From a checkpoint of a small image classifier: activation relu.
Rows from block 11 of a small image classifier, named by matrix and row number. Rows with one number belong to one channel. Each number is 128 + 24 x the weight over its row's rms, rounded and kept within 0 to 255. All counts start at 0. Numbers have three digits each.
After each channel's rows are labels from the 100 images, of 14976, where the channel reaches its highest value: "responds to" is what is common among them; "lies over" is the class under the peak. Only what is clearly more common there than usual is listed. The data: drawn small creatures on textured ground. In brackets: how many of the 100.
# convs0: first 3x3 conv (model.blocks.11.convs.0.weight, 128x128x3x3, each kernel summed), inputs 0-127
# convs1: second 3x3 conv (model.blocks.11.convs.1.weight, 128x128x3x3, transposed, each kernel summed), outputs 0-127

convs0.35:113144145098134147148117119113185154130121135094127167096124126129129107146111141142132136102078130133139126140123121156102123094102105121101109131133094131121125138163174092151118128131113151093120154128110136127117154090162117102117118147149135121077120133124098127161092090134117135138117185156114160099151128147104112118160076122167104141135087134160093132120102149124086173045116
convs1.35:129159148104126118144102129119182150131127124102053131156095154136169176119147132119138142126162101149139099135125150124126138123113149143169111091100168114105150076174100162142111114148126119155127135090086136176138149097158104110140114113152154114141132145150126099128087185153145118092183142131130134135123123102118132149156132120106134105155079124135084134131141114098133131121116
responds to: fish (43); beetle (36)
lies over: body (50)

convs0.5:124159112140154112110139151134095175129109132127143119074130123093138137089117136064170090172125134130118115133161105134082118116126115110130105181094151161119118101137146110109083180142141113100132143117119162147144127119120141131081126123142143151187145083151151135138102107175121122139166132127129118090095156130113095153108126119141126124080140114152149136159125096111080116135131
convs1.5:142092137167141141126164094129097093130110144172134153136122137129117116095178111101117101115110093135123114136130088166146102130139102129085135152106124147071130115092100132121137153133124149103110167171097101140082113124162145136106174100114082122166104076123122093128149120121112149146096129162125145118117136168127124096104141123095164151166166133109153112122117128129132148105081
responds to: spider (99)
lies over: limb or head (62); body (30)

convs0.0:127108142136097100092089122123121111146146124119135130132099172128110121154181137110115178142147122086129158113114099127109124103106123143074120148109120119119125208169102104155099165117139150162149108141121113160141151134127145099153138169158142121103120122116072104135126136120105097104146130102108174131092102159167147169143130113094132126139150141093078156114146126114116140118156
convs1.0:122136079134130152087125107097133103109122142118145158151127102158112119132122093114133101128101107158106159155106113148085122119142166134102136083167094152141085082170132113135066110094090100149104139142156111130106075108134168097105109115140094143128112155129071109145128112113150126097141118096156115156138103144172113117110127092149117096118155139117123112139135136125155101127102
responds to: fish (46); turtle (25); white (25)
lies over: limb or head (39)

convs0.11:145121130167101116130129167115049097130128135135156138169173125131160128140111102035174142133134094110123110133114133120101112144116118184142132105132147124148122142102131122123088138125135116138134177146139148155160137162152143092147124135101107157123143153158146121147122150142129125124104114135132155115110152178179148102165118090098102114117100106124132131099107129124111146141174
convs1.11:149086106144087067137137144110159103130146132089112129134141169118091118149110076147123128121132149100141150147105089145094101120147098153143167099098095128137130109155150132122137125167147113119133085162085134129158110114108149157099122137115117127121121109106080119111089095117054116112111087121166095128149120133142157093129121142124124092128117149120092107118118147144142101154092
responds to: beetle (67); snake (33); white (31)
lies over: body (41)

convs0.99:133158122140122118149124177141120098124116117170153121087094137123163141099154067124130111125111111118101078136160118136113130104145116129138110125132109156096122119107116129123134170114150197149148140103137113135145169118127097112093093143167122137126102089145113145128167158151147119154086147172156144100136118181138109113136102142173103119145153101133086135097100122110113136141183
convs1.99:150172132108098136111122096142124112122120178158101128135089152115103086132219104125135124103128183133152123138164149112130083127103109132085149119100141102091102135094121102110117095121127133122113115080109128130135103109122125107168127158110143136157158084088103127112116146092096129174141105130152154111135146177106148171125120107151135156138124147101117127134150108121134143127142
responds to: snake (92); white (27)
lies over: body (89)

convs0.23:131143111134131152112169152124097098163107157084181158117088145145157102110121113155127108149122115142135099175130106130148115130133104147150115117113107124138104132097155104128131153116177084117144111127089116113146185151138117120108098174144153136100136107126137119112121135102150139133143134138191107149135173133117125117073136127125088115106118159145112113081150143125103110135205
convs1.23:122111122101131061076139134137098149118108145116111091110135112115146147125122148134105125155102151117133143146109133097087083102109091129145138084129128109137139130145104154137083088137186149124136151138135104161146111158107151140102120129151146065121121103118161104121113124112159145137106135176078124130132112162130161080095171085115137122117105120129127127102127123090147115143180
responds to: snake (100); white (31)
lies over: body (88)

convs0.10:122113097096132167122110148102121093095110162170157148102116134122129146119118113126105159111112165105102114094129130114133160141163111089111150152150129095113128142210108100128138127136076146132134186120102115145111129180103116134142120127124145113112097143148129100101115103107133120142151149100188158123118159099119095153133146119108074103115143119159165144099134172129148118113126
convs1.10:123124136175113098093143128118118090110119109136128129186101149137128131135146137117136155130116107148122113119112149127123150106149114127127102166118143129130114136115123096096075121125120142172124121131102138183079139149126220120110107074154119140119117126131120117103151152109130161108179117161109118163090133148098104120092097130154111084102120112133149143160083124081116108112097
responds to: spider (100)
lies over: body (48); limb or head (27)

convs0.9:126115107117144151128166085169116150161117117104098127133135124107121110113095117140175107122168127142114133137103117167169129083057180112126120124132139116136116110154179160157109146110114095088090166143094096156125118109154148107116133112147105167144129132134145143171122129144114099108113192150130136150119152151124074085111099121125117129104149167109100150133136126116117123120118
convs1.9:105146131098081102142131111113158126136162117114197141093130168124118119149067091121149134122085111132129141085130099135130130130147142121108159107140160151117156119099114137141146144144102119086099110131104136119113124177114110117126128116112101114102118104122115107157109108151173144125141144143131110161128134155167118104133141170104136075105122152150096059132072097109107099139109
responds to: beetle (100)
lies over: body (99)

convs0.85:096118086136108141150122115129121185104107116121134101138103102109114130107150114172074152123138141122162111130131127144163131059192128151131100093127137155139127161125133093156134129120113164106121155123139128112098096175138094120109119140182122124125149133105128138136122208144162167143126132121141097102125123158100111107095141126080105150133147125138103128155095127152103141105131
convs1.85:075127111124140090103091152115164145120109140150056160132111155118151130124135114129123156149135155171124112135158134144120143112146121125073171130084132109131108126095146135139109110110116151131128149157124107156058132113153115147155075108147145063144119131108123109127139158105135111161125103152120092114138160101139134162099128097147131159127124132129132093133096142144118070138096
responds to: turtle (63); white (29)
lies over: limb or head (51)

convs0.71:145102081105168123131116132097152122168120094129126142114128145142135125110099093092090130149139154098144114111172107096146153124119158111158179109121100134122105131172111122131124151104131123127103127093136126129173111111131092113145113138108105114098165107146181124116104122131074114187094165139149117100138164110133105130156104126109106108091121103149133132160084173140144096167140
convs1.71:118107100117146116095158138143138170143143115139138143094110132116137125141087155095091138144139139146152142109129127103109111113122100162142127141091139116120127124155174125100130119154136149085087116121100080141160112163109154136138135112149088137174124112162151133163088154119180106142133190080143116148149178112153127164145141119052105119133106119117104144096136106105120152128132
responds to: dragonfly (58); snail (41)
lies over: limb or head (26)

convs0.102:100122124173099124072098108125191135135139131137142153171107165142117137096080152155111100088133123152131119089156110139077150150125156115123129101116158115142130125128134143167083124113088173151144112155119138168114128140107134115148112154131111145081165141121118091147134121120108104122113162107152180110135100125115135124131111170127120175106093105118107124098168132164145130126146
convs1.102:159185127131124125116166125121145117106138147128134136196120139146142120151124136104146161125099131127126082106089100149138072075092163139082139091158140136123134133192150159138146138135134106153120145129113125127153114127142114121128105106085138121155108107146100093120163189138139093133123105126118076163106134101119101124147100130132112142108123164174126125176104117111132152129129
responds to: fish (87); small (73)
lies over: limb or head (44)

convs0.33:140138109135116100104135137149155155137114121101129141181098115132150127131135131111156142120093161115116125114104136130097089122093099153154112124144108131117161118114122105097135111087134139115146149115112140109105106107118086112134153096114111148112150118102141099128159131082084144117106092090145141114161180133135110156169107129169138235144109109156121178128167115138136120159127
convs1.33:133125142154145132145137157075104070111120175110071119174132140094137134118125137127157118142156130129127135138111115079102126095152139158118106122135070108108163113124097130114116170137125150121142162112135109089074174137147130137118145115127104160141094093153142119127090144138117150103152107141096143139144107122132163126087092081095141144164089103144132106124145141143109168105133
responds to: beetle (99); white (29)
lies over: body (58)

convs0.59:121149133112149118070110122173090155139137131056113092165097110116115134147130137114115105126116154116119123111153137153123160124106145117134158170134143092182119117156107122134109113132136119158129126105128097099096119091161134138110193088130170130101126149086149134121113129123113115151129148186124140130103123109150150111113079141101111072110148118158123115164136099136148098152109
convs1.59:164118138111111107136164138089130087080136105122138158084140114158086146142105158136125205169131105118095095079153101116135159113118120140141089114121096099159107146143126142123136109100114143115116147101127160154158133125131149110100103127118119153137114149118143125137166098134082127137114135144088089143136143140109106121161084135107120123113132154120180125121117094073144109161098
responds to: caterpillar (75)
lies over: body (56)

convs0.92:159106093145138138114161132169138092114126086098107146127138116144124106181108123186122109109133133111133114155125094158157116141135124140131132102142115145113125172123110103094139126119138103117134142127169138084108118116155102149102109123091154113135125100147109113083164179119111139097133124161179120129130134100153162120115122128142094101129156169145188134164121176123120076088107
convs1.92:119119145094125109123154146106123150115159112190126099136112159112113116147120167127118086118111099154115140117106129078132160138138117120159141167099152101106144098142115145142123138107104124144097127086132128138133095107109151101118128165109162111120149120103113075144128068088154126056141132119074124141120132119138176167086124149120107118139122120145107102147105164102104124080129
responds to: starfish (81)
lies over: body (81)

convs0.115:116111127136144110141082131121111072132130110151168143128116124129125118115104126118089127087121133170117147147139090114160093115097158142121142133115147113088162172152123080082127133082113134179140126151170118142095107149151111150128126144119127117148121116124117090104086139117103154103157181125138136087120141161089145153078106121138117115113099162093134136156120140183136130147094
convs1.115:135137121107122144102134129091157101162130090122127100138133104148082131130145136121129164099129140125132160176176092136178126157129195117077162173113155145106096137129123102117142164103139193159169104093157115094125122137100057110104143127141119110151117149120128132125154138144127132091099107122166119124120132151141133128118129120127169126169121129104122115160145152120114139124102
responds to: snail (53)
lies over: body (75)

convs0.60:112117151153156113114157123140127107125097107169137116134118144070086123114123132123085154103148140151101151084145170150114145095116075103149108127136132154198099082128113128165130131130143147135058137104110113121149075122115118151130133150147165140124108120110119162077137131168138115125154154145100129113104103117098126153150098157122119142139138108137154106066119127136121128115145
convs1.60:150144135121102086126137142132097136124125101117147127074121096142092115136103171109134124154124133183135152095093124134132127123103130123140137130142119138124097154177150105167137113111106110122133147132144116101119149143095140098137109116106112165148138166144085166101135094068110119148126136145122140118168173104158151187129136129128102111100111136208104128066140124114134141155114
responds to: caterpillar (53)
lies over: limb or head (48); body (45)

convs0.109:134141127157123124119148161134147123154147161133118104141110137118115095090118179084159149129113144117120153146121140137131141107137109105127107104121132148134109108115133128112129106124085199106092126157097155103113091124128163110119142183142119155105140118103110115065101112133107151163092126150135098091162107137113135128142145108068157173174109095110100103110076142128149106114116
convs1.109:111172166119102120150156148149093135170092148124127151091085123106113139111095098125149172144124121118110102161103149092175122101114127128116172111100134117121126113105111106095089159165167114098146158094178111116108127137158141141109121107087109150160118070123132117116153110118089113129133114137143122094150158152087156138116134166129138149123153169149096114110127140102133145154133
responds to: snake (100); white (26)
lies over: body (43)

convs0.74:132155105119136109097085113116153105130135149117128123142137098092119138131107151080160100119115155134080100142170142119184115094127161117172143149147111129131131106172132138107111139122104113131128191118167151121078105130123095140114130129096134122158175118146134104147115135094124149119136139088148128081093194128129137134143155133102053142105135133147126126137101119131106131093116
convs1.74:101135143140113090122140148102117072111110117152140155127103104089126127116134157164129128079118059116092132139081105143140114148124117130147148172117151115103141103123081125130143113104141105191203153146165105125128120119137148143125146150137106106105140118125158142167130121137136133088061134126098149127103137117106162109133128102120152111162122159153110110099133144126130132089097
responds to: spider (40); snail (39)
lies over: body (100)

convs0.56:099102135127098133174158136143125127127080109168146145108124143085142162128116113122149108146180138121112111134132165152148148122158104097110125109160150101177122131136165157147124158146100104097162162129117128195120140158146158153167110134121109147145125158155102101085096100101114130114140161147153118137110141126147123099117120134104143117143126099139138202118085134103084122118131
convs1.56:126111134150106160134130117112081143157137140121170138127128162089112067162133083149107124133126101114151114109099092097119152136137101121128160103115156112138156120121092071087129122140130135089140107142149122129119138074129170112150114140103127129112136116114096089094081132157103093124136117141121112116134106144122155102127101157154102120126076093108144108128120101173060123107148
responds to: spider (75)
lies over: body (70)

convs0.94:097108102115122145141119110093203100146093120123148088119122147128129123144105141139177128139111104116104155146116132089120122161120149174113121192118137138117138135115125101116095130151106118093113110133125132122124124129131140115088152120089146110133144079088104124133095096100087167136099169098110133149133179163095091128117149095092155148133113164126147175122128138159121120154100
convs1.94:098162120120102141104112140127149131167112087129104127126142151112077164144085120157125140140089155137080162149071130155139106105148172160128105141136110128166148124109114128141159157166158148149089137140123168090147147130131133104123140174067106116120128134113104092134111160124109173082146120137138119102098105111076097113119144133120131124146115104111117140108143160137120125107088
responds to: starfish (44); white (44); crab (29)
lies over: body (85)

convs0.65:126107097119165077105132137113164092132163128158140158127134135122120097118158163131150157140158130156140146116143099112111146158126148165142127133102157183118138115138131104115095174087165091146126116110113109134132130077152154118116126108090128122160090167149132109099114132128128132125066080117138106096115144130152116131134093142100124108149147077169140138107098101071138148122141
convs1.65:115124099148129141110123112085128148148104077125103136103119076098095116092107104146083100125186121144073131155150151099097099107141111095109112184117153131144095121142155125175114124145118148127160140107136097118076115114119122138116156148145091116177121127133109117127104107130125107133126162107135145157082127135170178159125097111139097110131164125111112151127107115133147109118106
responds to: dragonfly (64); spider (36); white (28)
lies over: body (33); limb or head (32)

convs0.20:122151153142119118103132114098115124117091103115102107145150122107092163153119106119119097120137133135142110120133154112171078126137138134104126102065077125127082156157145148106144153141153108121107178133132118132091129097114085123113189177125166131108154135147092130152111094094159159096086122136096128128059171116110159137141143138124114118112117109126132121098116139129124158144115
convs1.20:095120097118152158115130136124142144115131141152140098105154148119137178134134119135111117078105170146110149146115100131162124111132075080125172124108135096153101150150127111172116099092124124187144112160132111126138088128095161116126091164131126163130129094125119096140140172164141134129098113104157127110086111115108163154181141117110125108156090122101130141177149139128161120143121
responds to: spider (47); snail (37)
lies over: body (89)

convs0.7:106097126084159120127090144099124162102104134147106143170116100110076141153097111085137130107122132111138125136111112152132097157143113166184108125116156117097104102136151108061130108161128138105115129155089088098147093157140133139106136146144157141120123133124171139110149112163135157166143140125113104124146089165134146102121125091188132145126120127095149130121094149096160110099121
convs1.7:095170143122162124139167113166125150092084155165168117121120137091161151111128125138106110094146169126122135176121151093134065122116089154133091176102133128102153119137093160099106154134124131119085124176146124140155131146144172104146151157134127106111189099154132135152122125133106144140142106136127117108111139130112111115125099129140155129136134140099087156086112130127168119153110
responds to: spider (79)
lies over: limb or head (29)

convs0.38:082134151140127111135082131160124177096153125112115108115126099122154103111157121108155124112090101133140111144148155146142120114118100132135134110122146107099178110111164128087152130102145115092147103092093123141175112127143113117118139108105123121158120144109146162083127132118129081145116115173126143127172138082115096149077143123059137122108134150151149099084172093104126135144113
convs1.38:138099159124078104107108132146139112136148122137074096163122130126117095133114104142145125111116132150125101114146156152182143083103109091120142081129119130126109111104153140146095079109160103137072131117104178129095153123143115116136150116141145131104132141135148146131135115110149135151172111096093198154168113154094129149115152086151127116150117099143138110066126136135133095131133
responds to: butterfly (50)
lies over: body (74)

convs0.45:118113108148128174119131084083147117183103143120107109083182095103137100118138127148115104145107126152156113085149101148093139167110092145142169107102089089171077122105147138125133122107172119125141126119144148114129096131138110085111163130110110104114155112105157127114084137147130140130141177123160139140135140092120108095135138166122152099126127152132084138161143118144142133151132
convs1.45:124142099127089105128161148140136121104127135083146147123152155157168135099116125157164146149099102147120109143166097103111165101140070152088163143131096119124129137133148124107103125135138105119092104102073111122132130157136092095120109113156155153089118133152159121126182129127078108173134141158174123144122123103135074125137146174113144109116119124140117147130119164103141086134159
responds to: caterpillar (41); dragonfly (39)
lies over: body (42)

convs0.76:138122108123129149197129122115129147103098132115109152109149116126090179133117122106113134128112132134073128133101081139180127095136102099132096086137151154122127165089107094125152118111105084116136154161160130113119089071160107103134152144114154130170178136126095162133114144165135169114153100115087114137128129130141137138157118158131110109099083142116088128107106126138123140136108
convs1.76:157121145147168167126147087129124102103130113121137146133147131127117142080149122078111138112160135096135090147189141154106113121089159134147152143118141128145126143142120118144128136120098165121114087115122157100093146129148094144149147156134128112083092163141161120157107134109114118159142112136159136101123089109096100133170198099111200157122102110129128102099126147115106143132117
responds to: caterpillar (100)
lies over: body (83)

convs0.86:107127096148121117175096106133117095149132129122146108126134092116113154129081136132153095164151115123162143136124092137116129115125109125153164098109159123173157166123146148139162124097178107119157101147157137140122149101126137146153115129103151157165143117128129130115136149124113147135092157183131176148084163106150132183125161120159124156121171113108110106154137081168160172134123
convs1.86:124134119105133164136092145125094101131106146130151110111094081119147093159105141119126088132109095096086127135135131106127121125092131106148154073131114136125101153123113148094126092097082150092105096084154100104095126123105084122120111086171114120083132110124090154127119080129090130103109123142148091104149080119068122127131125104126102118145108143153107116105127096131128114144136
responds to: beetle (46); caterpillar (40); white (29)
lies over: body (65)

convs0.79:140134132105157150135147115136116100164132135072124159126067121138117157097134102134140124124114148122108116117092098148124112087156146090162143149086115099142120073153153126140117136143191145118120130137104176151170119104127133118092155087115114157145176116103139107131102101133119097096140159156088124156145138120097126110142079147132141131122099116119155135098152121149083093129102
convs1.79:135104146114158128155142147145124111146097161104116135147141135074131118144151093098133128150116149136155117159150115142109131118102118113159140124147115115114114117129089166116125168103123125093131155153089140090197108130161118073122117100134142153115128082155204142142136135106150125088115142144120132153154163153095128077147133151145095147168139105114127093162141129119105143141176
responds to: beetle (76); white (28)
lies over: body (43)

convs0.107:093110103081161109126085141095127146120141124149139153138121094155099145118116167161130137117155156130161091113108131122081131149133168134106096097163148165185141114116102100055104167086153178137145103115123108102124074118155113123121142120135123103166122121134121134119103153135131137162120136122128109100112142145133121118102123127120123161150092078140140176113146105128106126105122
convs1.107:152140106130120149152121142107102138140151114134105134121158116130132142132109087136121073120134091168120096176140104112136127143126114163151118151092105108137167171139135107131124133120179122102149126095170103120152110127153081142121148132154105128155152163097139165122065102162078111161113107127145094119157129070147174127139093105154110139117170129136118146082141142130129109132104
responds to: butterfly (67); small (64)
lies over: body (81)

convs0.52:161129107122129168174099144127098085101125135144116111097105098089119145134151090130134118090144095099157104133135140150159158106123103174140134148178108140138125074092140133123084148156073167134128102123130153117147137133112125120088151105150154125154152140110136140107122131131157091124157134128158110144170162119116110122161158111109131106131111131117109146053147108139108103101160
convs1.52:092121144135115159105117151180162180129113138105146170111108128094106130112114164120127148134095159090142140154095173131157077112131148152136119157111121154116129122136110073116123128107156114081140138127078148150126140122178117144100082145117102104099140117119116119142141069099134111144149083109121144089111146168119123119099119114163128082137104100135117125088111122140131109132109
responds to: fish (53); white (39); snail (25)
lies over: body (88)

convs0.81:123114118141145117143111117138124094103169099098175133130123134150135138143118125111130118174155128168135138107136094136149133110163114123178148173140163130139126140120098128128148081117147113099158090126101144142164075131148125107113145125083131125108112137128169154110141089178120129132119114139130083092141069069161108146107123115078105079123112174146131114100135136134123146163121
convs1.81:127053086153122118089127141122094113112123084121082097145128103152137111124146108139112122143116165140104099123161106134096128125115126118138120176141125152112143140113145102135146126125119054194115108118101131131111099149111141146117099145131134152113113148126137140149112117161101146109125113145140122107100137091142144138130171092165146106111097106137149169136114125099194125174085
responds to: caterpillar (97)
lies over: body (87)

convs0.82:100090136134120101142089140121080122146144064139111117089129136139187124161096117084121145098105150098121149139115107175116140129105151113127117128127120108108145092159172122138138158106099141132164133145109130105153162129105147115146107169143118130122124170067102143093141096129117073129126126131111091135171125112176127155127103161127094114148133136122177132091126116128145146136146
convs1.82:179138170142114101113090121119188096087160142112145125116124124099099129139131157131124099106130137091071137126104107115143140068103122107080120101131141107151106086125151151179135106101117122123129116151124160120103174112151145139110137111115132110096122138110125162133137154114124099119141105097132152162086080138124128121081129091110137134121116104118099133150130082100097156097139
responds to: fish (43); crab (27)
lies over: body (43)

convs0.2:134160152162104112120157155180129113105108141145143122131129132144110123099112132119146103119146121133114137101097113124109130118124123070123099103180178195127133128114136130109140167057115131124150088144181086135172115082101161100155130175130097142152128174122098120168089113126133151120113109109135115135126102146106122102115113109098128140107092136136115135124115158126119111106159
convs1.2:137151104135141074078088130134146101123111179113083130141072118108142093150183133114100127120148100154111100143111094145089129196114095111124140095189117138102097118122155112117157135108124125131115088099100102116093145119110102115112136133120128111169102094119136126117135125122117137119122124111114091129144114077092105114129119150137082136111115132128119101096099134151169115120139
responds to: turtle (67)
lies over: body (81)

convs0.4:140077157160218118122094153099094127086119126143136154136122130118129146132161142128101199115120125137140128128145089111157140096109144129116125166093131117086121143151146128119118112101128146082132092155161110148128107173104123138107113119105134161086166135138115118152119139103104142123102123107107105154124129180144108121106135133136120130141141167141117106124108144110084064143126
convs1.4:187115148142155087184139133130138118124111179123118153110115115103113152112129148117090122124150112156151118131154118125134140067128163108134126143103118112140096134130115094169115145134106117119105137162105114118091094152108139149082080122132105125094134129149167164118139146119123091140106146105124086119112141091148131136144154102143102128121129176103111114136085135128101152206090
responds to: snake (47); snail (37); white (25)
lies over: body (29); limb or head (26)

convs0.112:169152115108139132098137123105121117141112126098153094136096143115104151089114169126108127124096115147100121101158121084164124130131120091149168106185094178160160123145161126091141169095113115137087104112097108098100098093113080131127107105128106159162147143161166140140144106103146129128145113105113124117133151077138194147147099117121113142120142138138128124121115110142148106116098
convs1.112:124107096116123122112101107116168142109098120128111121155138113111122131091093118118076111077130123118162117114098141141129103134090122112160109147136141128142126147168135139126153159124108101207143130100084077156147125150114104142102155081141106143152140095142165157188121098127148127129113147126098125101151167091135120134148166145120098088154132094142099120099145116124131092118103
responds to: snail (91); small (62)
lies over: body (94)

convs0.18:128127164123148143127139101142147100094119136144108090136155136165120135070136167144163135109140112145137136127104145142156101130121127051139112163169196142091108110159106127135120158144090107116141084120138143084094130150106132076145098134127088120086097084108153117123117136153098100121173114124097144090119093117120129139126143132118115113134144130148154087127121111148145124148146
convs1.18:112121144096146117146122104192110139130112098149134107166062128130099168150115105188137133102080144122094150103133112136115140122140140131115149167152121175146164138120136104120101084113148118088112109196097184133118155114103130153147127129102129100121136092098156136144149104119110153119137099130127134143127138107132107113145146094087109132135105142109094139143172148121127118165142
responds to: starfish (97); small (54)
lies over: body (97)

convs0.121:122102139119127140121128123106168138122142132141144117149115137134164144127136136130112148123161085092168127135131122122117106107132170168105088093119113069152111140158068118151088109116136175145099133090120113126104070069131087184127136129110135123122116146129144118133107187112093084155133149093125115110129141120134119119135106159141130158080141135130135151113117115099131099179096
convs1.121:170172108126156111117098075086144122119139165119077155132101119126088137078125145078127149123142096133167098113095158144130141111088179092137121137118107150084150153130156132140138162139117144126123162123146123134143146133139144114095122095127095140158138106129132130138149125144108095115171154113079155133127092144134109165125128146129153147136110149145165146179090092111143155121119
responds to: fish (83); small (66)
lies over: limb or head (38)

convs0.122:131125135081165141156166094129101145130117123147166155164144147125159121115128122156108143134146162111094124111134130126143088099122113127159092150109166151129092095114183157138149131136131080135115093107110110086140117079148116110113122152129089113124089108104112111126105153087142103106143093099114101120093102127150148129091125122145092155121157167139098113120157089089162138141092
convs1.122:165108168119146124115114142160143133093125146144157115124132109093136111091131139170149119096155176077146127134115135124127131125077105130169146100093138172154124063142144172135123149126142099088140161135115150151155108143131146146148139133074081138155117144110128154150138112154179106108159138071115143146130135104147133118141123109109118094128141099132096147165115167153134127100130
responds to: starfish (100)
lies over: body (94)

convs0.87:164113148127125163145110125108119174099143167183111093085143121096116120130129119106152185133129131122057150138138170191137123119169110102091113139105144128127140117109134135096082112128150135123121146118152143140134131090145110107135142114115080155142157125132144101174104153145140189114108136104107126174133121104130101148098126160151132110097120130115107124149142133153151140120168
convs1.87:113118147110092128112128124146113170109083099098143112136123137142157163136126119114121168154154126150161145093154134134125173143133112115158092168115140159144074130104129106124127083122138122100095093166109136100136122120120131117119107118157160085131126153091087136088120148122098156133143106147104108152126112118079065125104145139131128149079150112072120156118121116153085132105092
responds to: white (25)
lies over: body (50)

convs0.93:093077088116119119052107152099140128137095106139169159176148182113141144120073141127141145175139118134127099106127167135124105106134114080081151103157152155094136097119145111134120144128137110101153126104100107122091109127141094146139156105118135096132139140156145129118133130112117161099123163108126102141150131147145146128133104120125124151131119118139124133083124159167116113070164
convs1.93:095103167140078127097106117093123106169111106134118087136148139143144132103119163168154138140134120130173164149077158105098117114146096200104148108091131146136117096126117103116120122129135100171145159177143127130093141110143112100094159151099146110124165122112099146098111110103118144142107115082104122121130126116159150161112109128155147089128113145128127160132173147101127150108131
responds to: beetle (51); white (30); turtle (28)
lies over: body (30)

convs0.88:130114073104154132118137120125154194111118138085115182141127113147110132076143078130152127147099102125120119109124115132142170121114146147117134168118153112144154113177156173139129112124128099116109149107082150127109089125121164127107127110070100074145133092148089153169121125123145107114101116161142157119133169106090122126122115130104136112104117125126096117123128082124113118095143
convs1.88:117163114107145142155100126173138133108121074125124135108111144113137130143142140121148136114163090079128060149107175143134132110109155160158152117119160130107083088067135142129139121099124089152124108118118136151129124136163128121086113112126074106148088108192119126150094162145152171104146108128107132120158103130111133097114094074101145128144133129103120150122123141116136134118132
responds to: snail (69); white (37)
lies over: body (96)